A small image captioner, trained from scratch.
Model: 10.4M parameters, 64-pixel images, encoder arch poolformer, encoder norm rmsnorm, encoder activation gelu, encoder patch size [4, 4], encoder depths [2, 4, 2], encoder widths [48, 96, 192], decoder width 384, decoder norm layernorm_no_bias, decoder activation relu.
Training: adamw at rate 0.00077, 26400 steps, batches of 256.
Data: trained on rendered scenes of toy objects such as cars, trees, mugs and chairs, 195000 training examples, 34.7 epochs.
Rows from block 2 of the text decoder, named by matrix and row number. Rows with one number belong to one attention dimension. Each number is 200 + 30 x the weight over the matrix's rms, rounded and kept within 0 to 999. All counts start at 0.
# q: attention query, key and value (stacked) (decoder.blocks.2.attn.qkv.weight, 1152x384, the q third), inputs 192-255
# k: attention query, key and value (stacked) (decoder.blocks.2.attn.qkv.weight, 1152x384, the k third), inputs 192-255
q.77,224,187,163,267,183,176,208,219,212,242,232,182,142,149,194,182,189,206,236,215,164,186,264,222,192,118,219,201,176,238,171,153,221,194,237,194,182,198,244,214,182,240,226,191,198,252,198,200,161,161,201,192,165,152,165,181,187,219,190,205,161,238,239,208
k.77,231,204,299,220,236,220,207,156,158,209,184,251,218,213,242,196,209,216,247,159,213,229,207,215,282,205,218,226,213,211,219,227,215,181,229,186,180,207,186,185,253,176,252,204,220,210,161,194,179,140,93,206,213,236,191,148,240,191,139,227,215,193,191,203
q.78,168,209,157,194,176,168,188,163,187,246,178,246,194,183,209,155,174,173,183,181,164,173,202,219,182,149,222,208,193,195,180,235,227,204,219,195,212,222,187,190,198,229,135,217,254,193,161,240,195,197,191,195,207,136,178,269,154,216,210,146,194,233,219,199
k.78,234,173,212,224,216,180,206,192,194,205,233,230,215,170,234,200,228,216,225,159,221,230,215,203,238,155,192,154,225,201,195,245,189,205,177,168,179,233,148,224,268,204,232,175,212,223,193,221,204,152,204,183,218,222,203,180,269,183,181,240,221,217,188,185
q.79,196,208,213,194,228,211,212,223,232,188,252,177,199,205,215,174,192,236,202,235,161,193,214,222,190,172,224,225,212,258,194,122,188,218,215,157,190,223,194,220,167,211,227,200,227,217,167,207,149,153,175,209,159,224,209,199,201,200,193,245,185,166,242,183
k.79,207,161,216,174,174,209,203,170,208,222,237,217,202,192,245,211,184,217,198,194,181,181,189,213,240,206,222,246,223,206,209,223,195,189,251,168,200,199,230,207,171,208,240,178,217,225,155,179,206,198,188,224,228,215,203,215,208,173,198,218,186,175,206,212
q.80,216,113,190,266,188,195,154,198,164,277,247,191,173,206,235,191,257,200,233,172,207,192,249,213,181,176,213,211,201,177,179,221,225,168,228,181,214,158,205,237,200,221,175,153,155,223,215,119,204,176,207,189,241,267,212,269,154,265,196,150,232,240,182,239
k.80,226,169,242,235,232,174,247,167,191,185,156,197,213,177,196,126,247,164,121,204,226,168,229,239,185,232,210,220,235,250,160,162,207,202,134,152,171,245,247,158,209,186,170,217,152,192,227,296,146,214,212,219,179,230,192,163,168,225,212,148,228,131,220,183
q.81,164,196,207,204,233,171,219,161,244,219,193,197,217,221,193,236,177,151,206,166,231,205,222,191,207,210,244,145,193,170,157,149,205,200,203,152,240,199,210,179,206,181,199,200,241,167,183,200,244,209,170,203,190,165,179,246,176,207,224,193,188,166,208,175
k.81,165,185,200,243,178,221,156,207,165,207,212,214,242,197,189,184,150,229,173,227,254,204,193,180,200,216,209,232,284,182,192,186,171,231,178,190,141,157,180,216,237,213,231,239,193,228,210,188,196,208,204,195,198,193,195,210,207,213,210,193,165,198,207,153
q.82,208,135,181,264,232,186,192,202,176,243,211,203,188,188,206,194,239,192,251,150,194,200,234,229,200,150,193,164,192,185,169,231,235,148,234,169,205,195,210,208,202,206,182,176,201,201,172,128,187,173,178,183,238,214,195,228,151,210,171,176,202,241,152,188
k.82,212,180,204,242,198,206,202,181,214,224,178,196,195,223,172,136,205,168,151,222,270,204,246,205,208,221,202,243,219,253,153,132,244,208,165,170,162,232,247,203,212,190,178,224,173,219,223,238,150,212,204,233,189,206,218,181,152,229,218,216,227,184,193,169
q.83,169,241,162,187,186,242,187,199,246,180,152,225,219,256,184,172,189,200,152,185,182,222,234,169,200,182,221,197,177,256,195,213,224,182,205,152,196,235,199,208,181,204,199,188,197,185,138,259,161,150,178,206,167,160,161,199,171,166,172,230,151,179,198,143
k.83,199,169,124,228,178,209,166,219,215,239,215,200,194,222,124,209,170,166,234,210,180,186,174,211,205,222,233,189,224,186,171,190,172,200,188,215,181,159,174,208,210,226,231,189,252,169,183,166,186,179,192,216,208,186,202,200,155,190,281,226,236,218,213,187
q.84,195,230,248,165,170,236,185,199,189,187,200,211,172,202,160,226,196,209,157,255,200,193,193,201,185,248,228,241,204,219,227,194,161,220,152,226,186,207,197,210,196,202,247,219,159,210,245,260,180,232,238,191,195,165,209,160,233,224,195,221,206,175,187,226
k.84,195,221,190,126,216,170,239,208,194,175,207,208,214,178,229,254,197,210,256,175,165,199,174,180,233,176,200,169,161,157,241,254,166,217,255,208,258,197,162,177,189,213,211,180,224,191,195,168,242,213,208,199,220,215,190,219,270,164,183,207,195,201,216,229
q.85,186,179,255,204,218,207,189,163,198,154,265,172,170,179,232,208,192,238,215,240,206,215,186,183,203,192,228,193,246,170,198,166,214,225,202,176,261,257,196,264,211,182,180,202,189,198,203,170,188,280,211,216,168,195,237,164,229,151,184,245,183,236,169,180
k.85,227,224,219,155,221,210,206,155,168,174,175,271,238,167,245,204,190,213,235,187,122,224,207,165,231,194,191,201,162,185,259,198,196,182,176,209,189,201,201,205,201,189,154,160,225,220,169,204,148,194,174,197,218,211,234,195,261,214,203,196,181,188,229,192
q.86,208,165,130,220,180,207,152,227,248,216,197,206,224,227,239,156,241,169,181,153,225,219,241,156,235,196,222,193,197,158,148,208,209,161,213,149,233,177,203,223,173,185,173,172,192,174,131,171,233,192,208,214,182,239,198,273,170,253,241,213,241,175,234,224
k.86,218,142,214,212,171,156,174,221,173,212,198,194,212,202,149,151,233,211,145,191,196,161,212,244,163,244,185,172,270,221,188,215,193,159,138,179,170,167,202,191,251,225,174,253,205,179,194,230,187,215,181,221,178,200,193,161,194,202,239,174,192,190,194,170
q.87,187,166,226,215,180,197,154,208,212,221,249,166,185,194,225,181,232,181,192,233,226,206,218,177,192,216,227,260,228,160,196,218,196,220,184,184,234,162,207,233,198,191,206,182,129,232,247,149,209,212,228,209,187,272,252,227,201,281,208,183,240,178,226,266
k.87,249,193,271,140,214,134,277,196,186,172,159,209,223,179,241,191,262,247,205,178,158,194,159,242,199,194,199,161,195,188,212,244,155,197,200,169,228,197,185,156,203,185,200,201,183,179,193,214,255,218,198,198,208,247,206,174,235,192,164,185,196,159,227,213
q.88,152,200,169,252,166,220,179,175,204,181,216,262,194,231,193,137,251,198,177,210,203,220,232,165,207,195,190,208,163,248,217,242,230,190,191,170,198,198,218,197,181,230,202,150,133,211,201,249,138,177,193,161,194,205,204,188,175,209,204,192,205,153,198,176
k.88,181,150,188,179,242,174,233,215,204,214,200,211,200,188,161,221,197,145,264,163,217,188,164,244,200,217,191,185,227,227,168,231,178,169,233,235,202,172,195,134,175,216,238,203,206,204,237,172,224,211,205,230,212,237,190,187,145,191,254,207,295,193,169,196
q.89,215,239,204,166,243,195,233,232,214,220,152,159,185,215,131,221,148,198,184,193,189,173,203,263,136,193,208,247,174,214,192,205,192,182,154,220,161,202,195,183,196,219,269,253,195,236,230,221,165,131,184,172,187,135,182,216,177,220,183,188,155,189,159,203
k.89,233,204,162,211,202,190,214,196,223,232,211,184,209,227,185,216,226,235,248,212,266,214,193,210,195,185,195,219,187,202,205,159,173,266,247,180,215,209,181,208,210,171,227,185,179,166,229,185,210,193,243,218,207,226,209,242,194,191,257,219,246,174,235,186
q.90,209,146,207,231,206,196,204,188,209,227,202,131,182,195,228,238,215,215,208,191,218,189,203,191,117,194,215,221,180,183,164,193,183,168,230,174,187,183,202,226,193,202,194,203,198,199,237,159,213,198,189,184,224,216,168,218,183,236,181,182,204,249,132,217
k.90,214,165,212,201,175,196,203,140,173,171,191,224,209,178,203,200,218,168,158,197,189,135,219,186,199,225,224,199,197,200,186,186,224,220,187,181,189,212,222,204,218,194,165,196,175,172,214,269,161,186,223,194,216,241,151,201,211,208,231,143,202,152,262,184
q.91,147,189,207,207,161,175,140,187,175,139,237,215,208,192,216,151,243,158,199,222,222,212,212,208,211,180,205,230,200,206,173,226,241,230,170,164,220,196,176,239,221,182,153,155,156,189,221,167,178,202,178,245,153,276,233,221,150,222,164,151,201,171,201,197
k.91,222,190,197,177,213,161,241,204,212,219,163,172,226,210,176,168,229,208,225,186,205,196,146,232,186,239,187,168,204,227,169,221,148,180,155,168,191,185,208,177,231,144,219,214,177,217,231,205,258,188,199,231,244,221,226,185,167,207,205,200,205,175,200,166
q.92,158,234,206,188,213,211,143,248,191,183,180,164,185,273,184,248,178,175,190,191,211,198,229,217,172,169,198,215,222,157,190,189,205,224,170,202,165,171,212,171,223,213,188,254,180,229,190,176,239,244,199,248,174,180,241,221,229,173,198,188,144,236,182,267
k.92,260,236,224,188,230,189,255,176,213,217,212,204,209,193,236,191,262,277,169,267,214,215,172,190,207,188,220,222,166,212,175,169,160,246,232,182,159,228,148,182,238,186,251,192,235,199,222,247,242,186,210,152,144,199,148,188,242,221,210,227,236,194,230,150
q.93,184,267,215,194,212,191,247,200,193,182,160,181,220,175,201,193,175,194,231,235,162,169,153,209,255,191,164,155,188,218,233,185,203,252,227,282,208,174,181,176,240,196,159,228,262,186,185,209,217,217,198,223,216,197,185,156,222,131,223,175,213,199,245,167
k.93,160,250,210,242,205,259,172,195,214,218,233,201,146,207,247,215,141,228,195,187,171,224,208,194,155,153,185,230,161,221,194,164,230,183,185,193,171,247,231,240,181,173,198,179,174,235,196,191,172,191,172,192,196,176,247,230,155,209,189,181,165,267,183,268
q.94,215,221,195,204,200,215,205,215,170,184,179,251,149,212,151,201,174,176,202,201,184,169,184,225,220,200,185,199,189,216,224,201,162,202,153,241,130,144,161,175,187,206,221,232,165,207,194,231,204,177,223,199,243,173,197,191,206,206,241,205,226,142,228,211
k.94,215,258,228,125,235,195,221,190,182,199,232,164,208,183,188,261,184,163,231,187,255,236,200,221,212,185,174,172,191,245,191,220,175,220,269,213,222,215,184,187,178,230,239,178,177,190,240,161,226,255,201,222,187,172,219,170,231,126,167,186,207,209,166,236
q.95,183,149,212,249,197,197,188,141,212,240,225,189,224,179,202,218,238,162,253,191,231,201,227,195,179,235,228,194,203,207,201,208,183,178,261,153,217,161,212,185,175,197,221,172,166,200,251,163,207,250,179,145,271,211,183,165,197,213,193,178,245,200,151,187
k.95,178,165,261,208,224,178,226,218,145,158,172,205,205,201,211,201,197,169,182,192,260,163,225,178,221,219,206,247,232,201,180,159,207,198,211,180,189,196,260,174,227,219,166,218,145,244,250,225,169,217,210,206,186,248,164,208,193,216,202,190,214,169,233,208
q.96,169,200,200,178,223,215,203,223,180,247,215,196,164,191,193,238,201,175,150,232,234,207,247,161,195,224,203,145,233,117,238,186,155,208,126,226,228,166,231,198,234,224,200,195,164,241,264,172,214,222,201,211,226,196,190,190,252,235,178,242,213,175,145,181
k.96,146,196,189,207,252,201,200,256,172,227,178,146,148,270,175,206,262,214,222,174,233,217,193,131,205,211,205,192,141,197,185,194,133,220,207,262,206,192,202,188,240,160,239,247,172,216,256,173,239,246,211,172,232,133,164,254,248,224,182,217,194,256,130,173
q.97,249,236,190,135,202,167,175,167,220,182,249,234,154,187,176,199,231,184,168,220,205,208,200,226,264,164,146,258,182,238,196,200,199,180,172,224,240,223,194,186,197,183,187,178,228,166,212,195,193,201,170,147,187,219,119,236,151,174,259,169,256,160,169,187
k.97,229,181,243,211,196,207,224,189,218,188,184,221,216,184,220,219,220,182,123,203,216,110,191,254,176,195,153,129,200,161,222,251,214,154,190,220,196,174,173,202,177,210,192,240,258,170,195,234,193,190,227,161,205,206,157,202,195,182,235,196,211,158,188,159
q.98,138,171,187,195,218,253,228,251,206,252,141,153,215,183,209,209,225,189,210,214,237,218,216,175,159,221,214,149,185,158,218,260,219,220,238,186,182,205,209,198,237,215,253,247,187,230,177,210,182,132,202,216,248,219,236,182,194,223,164,220,151,191,205,210
k.98,207,193,174,180,202,192,223,206,203,186,169,174,255,195,175,237,169,171,262,162,225,240,206,211,255,215,182,229,176,182,162,172,124,184,230,235,203,162,190,119,186,191,233,182,244,221,222,124,223,254,186,188,210,216,254,218,218,186,182,193,195,264,168,201
q.99,254,180,172,206,245,193,166,159,191,211,259,201,188,208,171,157,176,196,151,221,217,170,193,200,195,230,220,244,243,257,154,175,231,179,137,195,192,176,190,195,185,189,214,163,185,173,203,209,196,216,182,170,189,235,175,191,150,191,245,200,233,237,194,237
k.99,226,229,205,200,221,192,171,240,264,228,186,181,187,173,199,211,208,240,181,226,232,210,167,212,205,211,256,241,199,173,212,192,217,182,140,190,194,181,193,221,174,197,213,211,201,132,217,217,185,184,237,171,201,175,206,186,191,240,201,217,227,210,170,245
q.100,210,200,213,144,204,210,140,194,240,196,212,139,165,202,139,226,192,182,162,233,258,181,192,168,206,276,170,165,202,221,246,214,145,182,170,216,139,201,213,192,252,186,248,162,184,193,261,207,192,227,212,250,150,217,181,156,224,202,227,195,230,199,190,228
k.100,197,170,191,189,215,188,180,221,185,189,173,159,145,246,229,262,241,165,205,213,220,219,192,197,117,189,200,171,161,225,202,242,190,210,187,189,202,213,206,227,231,149,158,214,180,203,228,143,209,235,222,255,208,224,194,210,191,212,195,229,211,265,114,180
q.101,198,228,252,153,207,220,184,208,237,160,213,204,238,176,145,216,173,194,188,223,218,176,145,185,207,224,144,214,197,278,251,210,189,167,180,188,226,207,177,196,216,163,217,212,221,147,184,214,231,223,186,151,187,168,137,176,171,187,225,180,222,170,182,199
k.101,210,173,187,191,177,220,158,182,155,181,205,205,193,181,265,186,182,150,149,260,172,183,168,245,157,188,193,145,218,222,200,291,239,198,187,172,171,202,191,203,208,235,169,168,224,221,196,182,163,170,216,238,169,229,188,178,161,201,220,217,205,213,210,208
q.102,163,186,210,129,122,192,236,203,181,207,205,220,191,213,224,207,230,247,196,251,165,176,156,235,229,225,202,205,118,193,218,246,182,135,162,223,159,134,176,190,187,188,213,304,271,153,209,167,169,249,157,236,187,243,193,266,198,203,204,201,204,241,152,269
k.102,250,220,208,205,217,179,172,218,205,207,202,203,191,225,176,227,201,232,223,193,222,170,220,156,181,172,171,186,262,198,212,162,214,234,226,206,206,245,177,236,199,276,199,208,156,206,171,186,233,201,237,142,215,161,206,215,134,175,200,183,215,216,174,197
q.103,195,246,213,205,200,214,185,215,141,208,249,229,231,168,166,229,141,197,202,194,196,210,220,191,172,210,164,239,255,189,220,145,160,190,166,180,260,188,196,194,181,190,178,227,162,185,224,185,251,177,202,142,218,163,155,208,197,222,212,219,185,186,181,213
k.103,169,208,229,198,207,212,162,232,138,232,238,170,200,223,210,169,121,185,150,236,171,181,169,216,179,227,235,133,190,228,235,261,200,163,186,210,174,218,206,191,236,237,240,225,214,212,247,217,186,148,177,234,185,158,187,223,196,200,227,208,211,171,252,257
q.104,171,236,206,176,187,228,186,190,263,160,245,245,248,210,156,182,171,178,186,242,212,185,195,144,229,215,191,280,191,282,206,213,204,209,192,179,214,198,171,207,230,182,244,195,198,146,139,221,199,184,182,129,241,195,201,204,178,189,201,231,190,177,200,183
k.104,216,208,172,186,164,238,175,142,204,188,238,235,210,192,239,211,168,167,176,254,200,178,166,236,154,218,241,167,208,215,214,260,251,167,189,182,177,180,186,197,130,254,186,168,201,187,183,196,139,153,214,226,198,251,188,183,172,204,196,209,254,226,196,262
q.105,122,221,225,205,205,156,198,242,178,212,197,167,240,174,185,214,212,166,260,185,245,251,210,217,202,205,151,150,196,169,240,202,216,204,266,221,242,199,222,165,229,193,198,256,185,244,255,182,227,178,194,170,224,190,242,184,173,191,181,171,212,216,215,256
k.105,194,219,177,245,211,163,215,196,153,171,178,209,230,191,184,208,131,162,178,231,174,241,200,207,199,224,191,205,172,205,158,153,146,269,218,188,207,208,223,169,216,188,191,198,261,275,182,194,203,269,170,211,157,184,175,206,264,176,235,244,189,175,224,197
q.106,256,194,200,217,181,153,218,169,177,202,209,229,195,193,203,202,174,196,214,161,137,201,188,203,225,154,189,226,202,217,189,177,210,207,255,194,228,265,175,210,159,208,145,186,242,189,133,187,213,172,207,234,216,161,195,163,206,143,223,200,161,193,228,162
k.106,217,233,224,199,215,184,224,214,175,212,181,223,245,194,198,151,166,189,182,189,162,206,254,214,283,194,193,209,238,193,208,198,229,170,189,167,199,198,208,205,228,201,172,200,198,252,189,202,225,150,170,207,162,212,191,182,209,212,203,201,195,118,275,184
q.107,228,214,232,201,160,192,202,174,215,184,193,227,217,172,197,211,177,214,210,204,147,152,150,205,222,182,168,198,177,232,203,202,174,156,182,199,198,234,170,197,168,182,139,199,248,165,158,194,198,228,206,224,194,171,184,183,191,194,220,193,221,170,196,173
k.107,224,200,233,210,203,201,182,202,167,176,200,200,194,209,237,152,202,192,171,216,152,177,210,187,214,169,190,166,244,211,222,242,251,200,192,174,193,204,190,233,238,245,154,182,165,236,182,215,224,133,198,215,165,209,190,178,168,189,208,192,198,141,259,177
q.108,217,253,187,164,188,213,185,182,196,196,222,210,191,236,140,211,193,195,191,198,196,235,185,181,242,215,201,213,189,242,250,218,157,214,203,172,211,204,203,149,178,187,197,197,174,230,213,190,211,188,171,259,175,211,202,180,205,206,211,242,219,176,189,165
k.108,226,192,214,191,198,161,172,219,202,180,260,153,230,213,203,209,194,116,179,248,194,200,224,212,168,181,250,130,168,223,192,238,217,182,149,225,198,189,205,220,236,209,159,158,170,210,196,189,208,208,209,213,174,202,192,169,212,208,150,198,207,208,215,174
q.109,200,201,205,162,225,216,166,223,236,178,191,206,185,157,186,240,247,206,203,222,259,201,201,207,198,202,135,191,158,182,214,227,205,133,152,212,168,202,222,197,229,171,211,222,190,178,194,215,171,209,187,123,211,219,140,239,163,224,193,165,219,192,162,260
k.109,181,150,232,211,208,234,205,187,218,180,141,203,176,189,235,251,210,182,176,170,222,142,158,262,125,199,159,153,219,201,226,259,176,186,240,210,179,179,178,181,173,211,222,229,258,190,184,186,196,223,221,204,245,226,238,223,156,168,236,211,192,227,162,182
q.110,295,202,197,264,243,200,173,195,195,236,187,250,150,228,252,215,203,167,166,185,169,197,230,155,178,143,238,164,250,112,169,175,188,259,139,225,198,247,227,225,215,262,142,148,144,218,176,186,199,200,252,215,210,161,198,243,245,231,192,251,228,178,221,159
k.110,156,203,238,164,177,236,184,217,211,181,208,190,122,248,162,185,258,238,249,147,219,174,220,184,261,195,214,207,193,227,251,243,214,137,205,235,215,187,150,236,209,159,216,233,201,149,216,208,220,212,176,237,248,178,220,220,217,187,154,218,198,177,170,160
q.111,167,230,205,176,168,228,180,197,275,183,185,172,206,240,174,194,190,189,218,204,224,209,207,178,213,222,207,194,192,234,237,238,146,235,207,186,173,203,200,192,242,179,216,180,172,226,239,224,198,183,191,258,166,216,245,181,243,205,209,237,225,161,230,167
k.111,209,182,160,188,150,178,163,160,194,156,244,179,209,226,213,228,232,143,218,231,195,206,222,181,135,195,220,157,160,247,167,217,238,203,193,194,201,203,197,221,215,188,150,153,173,190,195,187,186,209,197,251,191,259,191,174,218,182,167,190,212,243,174,182
q.112,177,152,202,228,269,234,184,217,190,184,177,168,159,210,235,189,186,155,158,216,213,177,196,203,214,174,124,182,217,188,204,232,177,207,204,186,153,156,221,174,189,245,248,176,231,242,158,185,191,196,199,214,202,228,224,234,211,235,209,222,177,184,137,161
k.112,157,179,174,213,152,188,228,157,190,196,219,194,186,203,188,216,238,150,184,223,185,228,222,173,155,201,191,122,128,233,197,217,213,250,199,195,244,259,271,243,267,257,195,212,208,183,228,212,157,179,171,214,225,229,178,165,223,203,216,184,197,241,222,264
q.113,192,217,190,238,160,171,188,197,212,195,200,221,195,266,147,160,244,175,196,211,221,211,154,204,234,240,240,178,199,183,212,223,145,191,230,207,202,164,167,239,263,227,213,224,205,257,178,235,211,175,204,201,157,212,209,201,201,188,282,262,193,174,209,203
k.113,186,223,158,172,251,187,178,189,200,178,202,188,284,202,227,225,143,95,209,272,200,219,157,128,243,204,192,173,213,153,191,202,181,258,208,214,241,174,208,163,169,222,159,210,190,234,215,187,212,245,202,175,191,201,129,171,225,192,194,177,220,162,208,193
q.114,190,208,216,230,194,242,249,189,224,216,189,200,244,189,229,200,168,187,206,168,219,211,205,202,202,191,233,182,255,216,177,218,231,201,206,152,226,230,224,197,143,208,200,231,198,193,195,200,252,243,237,206,228,169,202,184,200,193,145,245,252,195,236,148
k.114,172,171,190,210,148,175,162,260,178,180,211,197,179,193,201,176,233,208,209,186,138,217,252,252,215,188,229,202,181,165,165,170,196,152,239,197,172,194,208,245,209,205,169,195,234,183,165,198,202,231,180,205,166,177,205,194,209,174,208,184,205,198,218,251
q.115,221,217,224,119,163,224,226,168,182,215,188,172,178,169,163,203,231,180,188,219,203,202,198,201,206,210,195,254,159,229,198,174,221,234,244,238,185,223,229,240,230,226,251,158,262,176,224,209,132,248,209,164,218,197,200,164,174,195,216,154,148,221,200,181
k.115,190,200,184,228,201,211,154,170,223,212,190,132,162,195,191,207,228,152,211,201,225,204,145,233,150,192,194,210,191,163,168,174,208,244,186,223,212,164,202,186,151,236,204,255,216,182,205,149,189,232,223,190,189,179,202,239,216,205,200,173,210,222,173,215
q.116,177,208,193,259,250,185,201,260,202,188,135,162,173,233,194,196,202,208,205,178,187,196,194,153,202,174,207,191,154,172,208,214,169,163,192,210,252,143,200,189,226,194,217,266,224,267,188,222,241,168,225,159,208,189,219,256,231,239,208,206,142,192,202,192
k.116,193,150,215,192,178,151,231,216,192,164,189,225,185,173,129,285,194,155,212,245,192,194,210,167,191,205,203,162,144,218,201,211,136,221,190,209,266,181,226,152,223,243,196,228,205,170,183,161,168,239,161,192,181,186,175,146,183,190,182,161,177,216,196,209
q.117,198,212,192,269,212,217,198,202,197,189,193,225,212,198,161,174,214,173,208,225,194,222,201,218,216,191,189,198,202,175,205,200,149,202,222,190,192,179,206,159,193,200,183,184,164,216,173,194,217,126,215,228,136,257,187,222,202,232,217,197,200,181,180,222
k.117,232,212,216,188,190,171,198,169,185,185,170,211,254,182,203,222,216,222,244,211,171,228,203,165,193,198,223,167,158,183,204,184,226,212,191,164,173,270,192,214,214,171,216,220,183,224,228,228,176,202,240,211,255,225,208,170,200,176,185,220,196,207,200,211
q.118,227,196,223,180,166,258,199,191,208,214,186,144,182,224,218,230,146,187,196,236,212,220,196,167,220,183,225,201,177,211,181,213,194,249,191,232,174,225,240,215,224,223,252,205,251,193,192,198,194,238,188,186,182,161,229,168,212,153,180,199,185,260,173,140
k.118,184,178,145,209,225,212,140,183,154,202,241,160,160,191,195,224,229,188,188,156,155,227,183,224,174,206,221,162,180,166,160,180,169,183,233,250,192,170,171,180,190,187,205,254,257,163,228,181,168,242,212,222,165,174,207,257,207,208,227,217,258,233,224,236
q.119,178,214,154,166,151,248,256,210,199,214,186,180,207,214,137,190,178,185,207,233,209,210,171,205,201,228,255,230,203,239,204,202,199,236,232,220,203,229,195,176,202,174,170,120,225,140,196,226,229,127,139,231,234,238,155,154,196,163,193,192,183,196,209,177
k.119,185,191,170,228,226,190,174,199,285,266,221,110,183,157,211,170,211,174,188,207,196,222,196,239,209,187,198,185,238,211,205,177,216,184,162,172,157,179,171,168,192,195,202,176,213,187,205,225,188,221,249,182,209,179,298,185,184,243,157,217,147,212,201,187
q.120,187,161,165,224,240,145,140,234,187,213,217,218,166,161,207,175,209,207,223,158,179,186,230,180,238,176,140,168,230,189,188,188,214,161,234,194,229,194,223,174,199,229,183,208,165,185,204,181,178,181,181,220,179,175,220,202,216,192,211,169,181,178,230,207
k.120,188,204,261,203,197,220,254,198,236,207,208,218,179,238,188,195,162,210,219,210,278,161,246,168,210,223,191,236,231,250,244,216,186,160,201,193,229,216,235,188,184,220,210,171,142,214,202,186,230,214,168,228,192,198,236,143,189,196,152,181,187,213,162,173
q.121,201,214,200,216,241,150,248,224,185,185,276,184,195,224,171,195,236,179,215,205,198,177,184,243,185,217,213,195,225,221,226,162,210,256,185,175,179,167,205,220,201,189,197,195,190,191,181,211,157,152,218,220,191,182,234,224,187,199,211,223,187,164,245,204
k.121,185,201,209,139,181,208,151,177,187,210,210,200,209,200,230,184,209,153,157,222,192,177,193,230,214,199,214,211,222,216,202,230,263,215,192,179,227,181,217,222,209,170,140,214,206,191,224,182,213,203,214,199,249,214,185,224,223,187,198,220,194,179,221,193
q.122,201,229,189,210,209,209,234,180,212,232,233,162,221,213,188,254,202,148,188,228,204,223,171,202,224,223,280,238,177,186,205,181,183,190,184,239,219,254,167,167,224,218,232,159,186,218,233,215,222,200,199,188,153,226,191,169,204,244,216,213,242,163,196,162
k.122,176,228,223,184,251,136,240,211,198,219,217,183,245,208,238,202,176,222,231,180,218,187,174,179,224,169,182,168,202,179,150,182,202,236,205,187,179,226,138,203,202,209,273,229,277,221,208,186,201,210,207,186,190,192,168,239,231,186,204,170,188,172,220,187
q.123,213,230,192,203,145,242,216,202,237,189,237,201,202,199,169,179,180,184,192,192,228,198,209,236,201,241,178,243,222,255,226,199,199,199,231,187,154,229,209,228,204,214,256,157,163,216,190,231,170,191,177,197,195,193,223,103,207,169,227,203,197,194,203,193
k.123,234,205,148,206,218,207,116,145,192,227,204,185,229,165,208,162,193,156,192,179,160,203,181,200,220,165,214,194,200,178,148,198,239,211,208,175,186,193,160,193,159,188,186,202,237,167,182,187,188,213,239,197,202,186,175,228,255,184,194,198,208,193,245,219
q.124,206,212,215,269,228,186,179,259,209,202,229,193,202,204,153,183,199,217,159,240,215,210,142,214,267,196,210,192,202,200,181,196,183,226,178,278,207,155,162,200,199,227,217,185,227,217,199,185,209,160,199,177,185,196,228,230,195,184,231,275,231,183,179,221
k.124,154,246,166,153,175,165,244,188,245,220,248,179,260,229,212,224,191,163,204,253,201,215,142,197,163,185,233,205,217,224,195,201,236,250,229,170,201,181,170,221,222,263,154,172,185,209,199,194,236,174,199,182,153,254,193,151,174,271,138,206,233,196,181,180
q.125,222,190,180,229,219,233,135,239,234,206,146,229,176,135,180,218,182,183,209,165,203,234,227,139,229,194,151,208,178,189,190,197,230,178,243,260,212,204,216,204,199,185,211,213,205,195,201,183,210,217,225,136,196,177,189,198,221,178,229,208,191,193,195,258
k.125,184,223,267,177,188,202,219,204,180,176,153,214,230,228,140,226,197,220,207,193,229,202,230,174,129,219,170,229,214,202,212,197,157,227,173,163,212,194,166,185,199,217,201,253,158,222,180,216,181,235,175,210,158,182,234,161,230,207,195,192,200,191,170,202
q.126,226,207,226,215,210,177,243,234,210,211,248,154,182,210,217,221,178,260,189,198,185,201,140,255,207,182,203,199,236,208,184,167,192,212,192,210,197,188,211,193,174,246,241,158,146,212,194,224,168,169,188,197,161,180,267,155,209,228,170,231,181,237,227,148
k.126,221,176,161,217,179,194,134,183,209,220,222,154,165,189,168,195,164,157,234,199,178,159,179,208,226,198,287,194,207,245,186,213,227,138,265,220,199,173,148,194,194,194,191,146,226,141,195,131,232,194,197,220,178,217,210,222,150,173,174,188,218,236,215,181
q.127,181,201,175,188,194,189,157,171,174,215,184,263,199,156,122,131,237,172,214,201,187,208,205,169,261,181,164,183,195,230,212,193,222,193,247,192,236,201,219,178,220,195,140,212,187,166,199,172,164,168,187,188,187,248,172,218,181,225,202,130,176,154,240,235
k.127,187,205,259,221,228,218,224,185,241,204,210,149,190,197,230,200,196,216,258,232,247,183,181,211,216,169,210,201,220,192,231,194,190,201,199,173,189,212,226,183,190,190,190,211,97,230,211,187,215,227,210,192,199,185,219,148,165,191,120,177,174,207,169,139
q.128,177,174,239,209,241,203,170,217,230,152,183,217,266,176,177,189,133,195,186,217,196,214,200,267,210,186,209,185,208,245,188,161,251,121,145,225,244,182,206,223,198,190,202,224,206,220,209,203,197,247,188,166,172,224,203,203,152,187,182,152,183,173,151,223
k.128,219,226,172,185,123,215,151,156,220,181,219,283,190,224,208,160,190,185,176,253,197,187,202,251,217,256,188,260,242,214,178,174,185,206,177,207,164,170,187,169,178,193,182,132,242,164,171,208,183,187,142,209,237,232,212,213,178,176,200,194,223,148,217,257